Weights of a small image classifier: soap at rate 0.0014.
Rows from block 7 of a small image classifier, named by matrix and row number. Rows with one number belong to one channel. Each number is 50 + 10 x the weight over its row's rms, rounded and kept within 0 to 99. All counts start at 0.
After each channel's rows are labels from the 100 images, of 14976, where the channel reaches its highest value: "strongest on" is what is common among them. Only what is clearly more common there than usual is listed. The data: dashed paths with two dots that lie on the same path or on different ones. In brackets: how many of the 100.
# convs0: first 3x3 conv (model.blocks.7.convs.0.weight, 144x144x3x3, each kernel summed), inputs 0-71
# convs1: second 3x3 conv (model.blocks.7.convs.1.weight, 144x144x3x3, transposed, each kernel summed), outputs 0-71

convs0.82:55 44 53 56 49 62 61 58 59 57 57 47 86 56 59 48 58 40 62 45 56 53 23 65 49 32 28 44 53 55 43 44 39 52 46 38 27 32 42 53 57 57 61 51 46 65 56 54 56 46 31 39 60 59 56 47 44 53 63 61 52 58 63 52 33 56 51 51 55 53 47 43
convs1.82:59 63 44 42 49 52 48 47 47 42 38 45 50 51 55 40 41 43 66 39 70 64 53 53 46 57 61 62 53 42 50 54 55 45 67 53 43 71 55 53 54 41 53 61 53 49 56 48 51 50 50 61 54 52 54 48 48 45 44 40 51 48 40 43 53 47 44 54 70 50 75 47
strongest on: dots on the same path (87)

convs0.4:63 41 59 50 57 44 38 59 40 54 72 46 54 61 36 61 41 66 69 61 60 50 64 53 67 43 61 52 36 53 45 63 54 42 50 47 47 52 52 58 44 46 45 37 55 40 33 37 27 49 47 53 64 41 45 46 52 50 61 63 44 51 58 76 53 44 68 49 35 24 42 56
convs1.4:47 41 54 53 58 55 47 56 62 46 52 40 58 47 71 50 56 59 43 63 37 40 31 42 60 20 47 49 34 42 42 44 44 32 25 39 54 49 45 30 41 46 41 41 42 67 48 63 51 37 49 52 44 53 53 47 49 54 51 44 47 57 65 42 52 42 54 43 50 49 47 66
strongest on: short paths (100); dots on the same path (100)

convs0.100:60 46 29 34 47 55 38 48 43 31 55 62 54 48 48 35 51 38 41 55 45 44 51 59 41 43 46 47 31 47 54 58 46 48 27 24 67 53 53 57 54 46 48 36 32 60 66 56 41 64 57 48 49 68 51 48 38 47 59 46 36 49 46 58 41 55 59 49 55 49 49 48
convs1.100:45 46 57 64 48 51 48 57 44 56 47 64 52 53 61 55 56 49 55 37 68 48 35 74 58 51 58 62 57 47 50 52 72 65 60 61 54 43 56 59 43 57 50 59 54 34 71 65 51 58 53 51 52 60 54 42 58 37 42 42 43 46 54 53 38 40 62 54 50 52 60 32
strongest on: long paths (69)

convs0.118:44 51 46 67 33 55 63 52 37 60 49 47 54 43 40 34 34 53 49 55 44 58 59 40 45 52 49 46 43 64 42 44 38 38 52 44 52 58 53 59 67 55 59 51 52 50 48 37 49 61 49 56 47 53 38 49 51 50 35 40 29 64 37 52 66 51 48 54 78 40 35 49
convs1.118:51 30 45 43 48 48 47 49 56 56 52 50 56 51 48 58 55 55 58 34 53 62 54 69 52 65 57 62 54 46 51 55 72 48 51 58 42 54 55 37 52 32 33 71 52 40 27 65 42 38 56 45 64 54 61 46 51 48 40 73 33 53 39 49 37 52 59 63 37 37 61 58
strongest on: long paths (67)

convs0.49:51 56 48 48 45 44 67 44 49 52 38 51 48 55 38 36 37 40 48 61 55 59 61 43 27 42 43 35 53 34 52 44 61 67 43 68 42 32 52 42 51 36 68 61 46 39 51 56 41 52 52 46 63 43 61 51 55 47 52 51 62 52 54 49 56 42 66 34 44 45 53 40
convs1.49:47 46 46 62 60 52 65 49 54 50 49 57 53 46 55 52 46 64 53 30 40 56 51 44 51 50 40 37 40 41 40 33 49 40 32 40 48 57 49 34 48 45 50 57 47 57 37 60 66 35 36 45 43 50 49 38 57 40 49 53 45 43 44 46 46 42 52 42 69 47 53 50
strongest on: dots: different paths (89)

convs0.57:43 60 59 17 26 48 45 58 29 44 45 42 55 50 54 66 59 42 35 51 53 47 37 47 35 55 39 48 66 46 36 37 51 43 53 44 57 45 38 42 48 41 40 48 46 26 45 31 47 41 50 39 58 59 46 58 49 42 55 49 47 44 39 55 43 39 56 41 55 43 50 43
convs1.57:47 26 40 39 40 46 38 45 44 37 42 35 46 40 47 30 47 42 60 54 62 57 25 58 56 50 55 46 64 52 58 61 52 54 61 51 59 52 54 58 51 54 47 49 58 52 56 71 52 52 55 53 55 49 50 49 39 63 57 53 51 58 35 50 53 52 42 53 47 60 62 56
strongest on: short paths (99); dots on the same path (96)

convs0.101:46 38 42 40 33 45 48 31 42 47 55 53 52 26 45 34 24 41 41 49 38 49 24 69 53 49 39 54 59 48 48 39 38 37 36 51 63 47 58 46 57 52 40 63 45 47 45 51 62 34 64 62 60 43 27 55 44 54 50 47 39 25 43 45 47 54 47 45 51 38 56 32
convs1.101:46 40 54 34 50 44 50 40 48 47 52 52 52 52 56 69 46 52 56 53 52 55 57 62 41 22 67 58 58 58 50 54 62 57 61 62 50 48 38 68 41 49 44 63 50 31 53 61 37 52 51 35 44 48 51 48 55 39 44 46 48 37 46 47 36 41 53 46 47 46 62 42
strongest on: dots: different paths (78); many distractors (76)

convs0.135:50 41 31 63 45 54 53 43 59 50 42 58 44 51 47 35 20 50 53 44 48 45 52 38 26 35 58 61 41 36 39 49 40 74 48 39 42 44 59 59 55 58 73 54 62 53 41 57 58 48 43 42 42 43 58 50 36 40 60 62 59 61 46 59 44 28 40 55 37 47 63 44
convs1.135:49 55 49 55 57 61 56 52 45 49 48 54 49 50 62 52 51 55 33 45 36 44 46 25 56 49 44 39 43 33 41 41 50 42 40 40 33 46 52 52 44 42 46 38 52 43 64 54 39 46 48 41 50 39 45 46 41 47 51 52 51 61 53 45 50 46 57 51 38 50 36 42
strongest on: long paths (60)

convs0.105:44 25 56 49 63 38 33 31 46 38 64 61 53 41 55 51 41 46 47 46 49 38 34 65 63 39 48 52 45 46 53 39 58 74 39 44 40 45 63 66 51 49 55 60 39 63 56 41 54 45 67 50 38 60 54 39 49 35 72 40 51 50 37 45 42 60 33 36 56 45 49 42
convs1.105:57 54 55 68 48 47 72 56 55 53 48 60 48 52 61 57 62 43 40 42 61 53 63 61 45 49 70 47 64 51 58 65 50 54 62 66 39 59 40 46 58 63 56 72 45 53 44 63 42 63 58 48 51 42 62 47 69 38 46 45 50 47 69 40 40 47 56 63 46 49 53 39
strongest on: long paths (60)

convs0.120:51 43 41 34 63 68 42 38 55 53 52 47 61 46 74 36 29 41 46 42 63 63 30 61 57 51 50 57 44 67 47 47 40 55 59 51 55 48 56 57 51 59 52 57 55 55 42 47 57 44 47 53 48 63 58 68 46 58 75 39 16 46 52 47 45 44 55 41 34 55 45 55
convs1.120:54 75 53 46 57 38 38 40 42 43 46 45 49 48 69 61 45 53 65 72 56 45 47 48 38 63 58 48 21 47 53 40 44 51 39 26 61 40 40 49 50 42 52 59 43 53 55 53 47 38 41 59 48 53 55 48 48 42 49 47 43 64 54 56 49 43 59 60 36 44 49 41
strongest on: short paths (92)

convs0.74:45 52 54 49 38 37 50 50 47 52 55 56 48 57 63 51 44 47 45 36 63 49 48 52 71 35 50 53 62 60 24 42 41 43 52 55 47 51 49 57 51 66 46 36 44 47 50 49 35 45 47 50 58 52 49 45 43 39 53 31 47 62 50 70 44 41 63 39 47 62 46 56
convs1.74:55 54 51 40 51 52 50 44 42 39 53 42 45 42 47 30 58 47 47 52 66 75 51 54 56 53 56 62 65 48 46 52 60 62 51 63 57 50 61 78 48 70 62 45 55 51 67 41 58 69 63 48 69 75 42 54 62 52 57 52 57 45 41 62 57 48 58 46 52 50 42 48
strongest on: short paths (68)

convs0.97:33 41 38 38 42 63 34 58 47 61 42 56 46 26 42 47 60 56 31 42 60 69 49 46 41 58 46 32 56 43 42 46 39 67 54 51 35 53 51 55 57 39 48 79 39 51 52 47 54 44 53 47 32 61 53 55 48 42 38 31 47 58 43 44 59 37 67 28 68 44 64 55
convs1.97:51 32 61 54 58 57 74 54 56 51 57 58 59 51 34 43 40 55 66 49 48 65 39 54 48 46 48 52 41 57 50 78 65 44 48 54 40 44 60 66 45 38 47 41 49 42 55 57 26 48 46 54 57 51 48 44 47 57 45 50 39 51 38 50 61 43 46 37 47 61 54 49
strongest on: dots: different paths (97); short paths (64)

convs0.92:68 63 48 28 48 71 52 47 56 51 49 69 61 57 52 52 46 52 34 54 55 41 42 42 48 56 49 40 62 52 30 41 57 40 46 33 42 49 43 54 44 56 40 59 66 41 47 38 51 61 36 26 49 63 38 50 44 51 67 51 50 64 55 69 46 46 43 57 45 51 59 44
convs1.92:52 30 61 43 44 59 36 54 45 55 53 53 54 51 52 66 66 49 49 48 50 43 49 55 53 37 53 58 38 36 35 50 41 57 45 45 57 72 56 45 51 34 50 54 57 48 50 52 75 47 70 51 46 47 49 50 64 48 55 51 50 52 62 48 55 46 57 49 63 48 70 44
strongest on: dots: different paths (83); short paths (81)

convs0.119:22 47 32 50 68 44 52 42 52 64 40 51 53 67 45 47 40 42 35 62 52 49 30 54 42 51 50 50 47 39 46 45 59 47 42 47 40 48 47 61 41 66 67 57 60 60 67 65 67 56 54 40 44 47 55 30 47 36 37 43 23 41 39 50 43 53 64 21 57 44 46 50
convs1.119:57 50 51 44 51 69 52 47 53 69 59 51 54 65 50 72 59 46 29 57 62 32 50 29 53 53 34 47 42 58 70 57 54 52 53 59 44 31 53 47 56 32 55 65 49 69 37 54 51 43 60 36 49 52 43 55 46 45 53 52 42 62 48 58 66 44 53 56 55 50 57 52
strongest on: short paths (98); dots on the same path (92)

convs0.126:63 36 40 65 48 54 66 63 57 57 46 51 38 60 36 51 45 50 35 52 46 41 46 61 59 54 47 53 36 65 54 57 61 48 44 47 61 73 58 48 33 43 47 89 49 39 52 51 63 69 53 53 54 50 41 48 63 72 44 56 44 44 53 47 39 42 61 71 40 38 47 66
convs1.126:49 56 48 48 56 45 43 49 53 50 53 42 40 51 53 56 52 50 51 54 37 44 50 60 57 30 35 52 34 45 26 58 39 36 43 47 61 44 57 35 47 36 50 64 39 69 49 61 51 22 50 52 41 45 58 49 41 41 47 61 58 47 60 48 61 54 46 42 52 49 40 61
strongest on: short paths (76)

convs0.65:41 37 65 48 63 50 28 50 52 45 57 73 30 50 56 64 52 68 50 51 54 58 53 54 65 42 58 45 50 59 63 51 35 75 52 49 52 42 45 54 51 57 63 37 49 48 64 43 41 42 47 69 39 46 60 54 64 48 57 60 61 52 53 50 59 55 50 55 32 25 32 41
convs1.65:50 71 47 61 54 55 48 53 58 53 40 56 63 54 26 58 49 45 45 41 67 42 59 52 54 51 50 56 47 58 50 60 45 52 57 58 55 79 42 45 62 47 47 48 57 42 48 26 51 53 55 65 41 43 61 58 62 56 51 54 47 29 58 64 51 62 55 64 72 56 45 54
strongest on: dots: different paths (81); short paths (61)

convs0.17:38 39 56 57 37 47 45 56 41 53 42 45 62 34 54 89 54 43 43 39 54 51 70 39 53 42 43 54 52 50 45 47 56 59 66 48 49 46 47 44 53 53 59 54 57 33 46 46 51 51 47 47 54 51 29 54 53 40 60 36 53 57 49 41 53 38 38 45 59 60 47 36
convs1.17:46 55 45 49 50 44 42 49 43 44 48 49 54 52 46 99 49 50 41 38 39 49 51 48 43 58 39 60 44 32 30 55 53 41 51 42 44 39 56 59 43 55 51 45 49 47 59 41 52 48 47 48 38 48 41 41 53 50 51 54 46 49 47 46 46 54 63 59 49 51 53 45
strongest on: medium paths (64)

convs0.62:39 47 54 59 56 60 52 60 47 60 44 59 53 53 42 61 40 41 62 59 53 53 47 54 53 47 54 34 53 57 54 46 58 46 48 40 46 47 60 37 61 56 63 42 62 54 39 60 54 59 70 55 48 56 52 41 55 54 64 50 37 53 67 56 59 62 48 47 41 43 40 61
convs1.62:62 44 47 49 45 68 43 59 64 57 61 57 55 43 42 48 57 53 44 43 43 47 56 66 45 49 53 61 53 60 50 66 47 56 59 40 56 45 61 61 40 61 65 57 42 62 53 63 63 57 46 36 54 46 49 60 45 58 54 51 40 51 57 49 57 40 58 52 37 56 40 40
strongest on: medium paths (60)

convs0.8:53 52 61 46 61 66 44 46 24 56 52 57 46 43 63 58 51 55 51 60 53 60 44 44 49 63 61 61 61 55 40 42 48 40 49 51 52 37 50 50 48 39 56 33 58 32 56 51 55 45 48 54 49 57 53 52 56 42 60 54 45 44 57 55 56 46 61 48 67 45 48 54
convs1.8:51 30 47 48 53 53 45 48 49 43 52 46 44 55 51 22 60 55 58 41 63 58 59 56 53 33 60 47 64 32 54 52 48 53 49 50 67 55 49 47 50 39 57 24 55 43 54 48 59 59 57 48 53 55 48 49 38 41 56 32 53 61 44 50 51 49 64 40 50 52 61 51
strongest on: short paths (62)

convs0.18:55 59 50 41 66 45 54 53 59 58 54 45 55 53 42 61 57 54 61 60 42 39 43 58 36 61 54 61 43 65 52 53 45 49 73 38 44 34 43 50 44 41 44 60 46 24 43 36 28 50 39 38 69 45 50 47 66 47 52 56 52 62 65 50 52 58 48 44 56 48 53 56
convs1.18:53 65 50 43 52 44 55 51 52 53 53 50 70 46 31 52 42 52 49 55 56 44 49 46 47 55 49 40 51 43 49 46 52 44 40 45 55 55 53 60 61 56 58 31 50 56 50 54 51 51 59 53 61 58 52 53 29 80 59 40 57 70 33 54 57 64 35 26 52 48 51 53
strongest on: short paths (100); dots on the same path (94)

convs0.143:56 40 49 40 57 50 34 42 48 63 69 46 51 38 22 26 56 34 44 32 57 41 55 63 43 31 43 53 67 50 57 56 51 37 52 34 50 34 54 45 48 32 38 59 40 42 52 39 73 56 52 55 66 57 52 66 54 46 44 61 62 52 56 57 47 63 73 63 64 63 42 57
convs1.143:51 60 48 51 52 45 51 57 44 48 50 55 49 42 46 70 47 51 44 69 35 38 51 47 63 53 36 48 30 54 41 47 48 49 48 41 65 42 51 37 52 42 47 38 52 76 53 75 54 54 59 48 47 48 50 59 46 43 52 60 47 54 55 55 59 46 58 60 47 54 33 57
strongest on: dots: different paths (99)

convs0.66:49 41 44 33 45 65 54 38 55 55 57 54 59 75 55 41 34 40 48 49 45 50 48 61 60 66 48 42 56 61 54 55 37 32 46 49 54 58 50 58 54 66 50 27 55 33 66 43 33 63 64 53 49 45 45 44 58 62 37 72 50 49 41 52 51 59 66 53 37 47 57 62
convs1.66:45 61 57 62 56 49 49 50 54 46 57 49 54 52 50 58 58 46 47 55 40 38 62 65 62 41 49 53 55 41 58 48 45 43 44 42 55 48 52 56 47 49 49 36 46 54 48 52 47 53 61 48 45 54 54 52 63 33 55 49 58 39 67 58 43 42 71 68 50 52 52 53
strongest on: dots: different paths (87); short paths (80)

convs0.3:64 61 48 30 38 44 32 42 51 38 76 47 49 52 44 39 38 49 53 59 35 30 61 36 53 49 43 54 54 46 57 51 49 48 38 31 49 38 53 55 56 61 54 35 49 45 37 51 46 55 82 42 67 41 53 49 49 53 38 39 60 59 45 56 37 52 50 40 39 53 41 50
convs1.3:62 46 62 66 55 55 45 62 62 69 49 48 63 55 53 48 59 56 47 36 41 54 49 28 45 51 59 44 46 41 45 36 45 53 45 46 40 48 50 58 52 53 47 40 44 57 52 60 58 39 47 56 36 47 57 49 63 27 51 54 60 53 65 44 43 47 60 74 53 58 64 48
strongest on: dots: different paths (99)

convs0.78:34 44 63 44 51 31 53 31 45 35 44 44 41 47 58 54 50 42 31 54 47 38 37 51 57 45 39 53 32 33 44 50 36 42 55 56 54 35 44 57 49 55 60 42 57 40 47 82 58 67 71 40 58 49 46 60 43 57 42 61 52 50 54 43 37 64 49 39 34 65 49 45
convs1.78:48 57 50 58 58 39 48 51 57 53 34 61 44 54 34 47 44 49 43 52 56 55 34 58 56 64 55 53 46 63 57 53 60 47 50 52 56 46 69 59 58 67 61 42 66 52 55 75 55 73 65 41 51 56 48 55 52 53 55 35 56 44 48 50 54 48 51 44 56 47 40 52
strongest on: dots: different paths (97)

convs0.84:51 59 56 68 40 34 56 49 59 45 46 52 30 54 48 47 35 51 37 42 51 30 53 53 38 46 40 47 57 53 51 50 47 34 48 28 43 48 57 61 67 54 76 40 61 60 56 60 65 54 51 46 56 53 51 41 41 43 45 48 33 48 30 54 40 49 51 23 38 48 71 63
convs1.84:45 59 41 45 55 36 37 51 41 49 54 35 45 54 41 44 40 57 61 46 59 61 32 60 41 36 65 62 62 59 56 51 66 65 54 49 61 45 45 68 64 63 45 53 53 56 57 48 34 46 64 50 56 48 49 52 44 48 49 53 43 41 51 47 52 49 48 48 43 54 54 63
strongest on: dots on the same path (88); long paths (60)

convs0.75:57 46 56 30 60 31 54 53 41 56 62 45 56 64 54 30 43 37 59 55 34 50 58 51 42 54 52 63 46 50 47 36 48 38 56 28 43 47 47 35 54 46 55 50 36 39 49 53 57 69 56 37 49 31 53 48 47 58 66 49 43 40 37 51 44 59 69 45 42 52 70 67
convs1.75:53 64 40 50 41 49 54 42 39 35 46 53 47 55 38 45 55 51 57 57 50 44 26 50 43 52 65 49 63 48 60 62 56 62 48 57 52 48 65 70 49 59 56 32 48 54 55 48 49 71 63 55 45 61 56 49 55 38 51 50 33 34 39 59 45 56 55 45 59 47 40 45
strongest on: dots: different paths (94); short paths (68)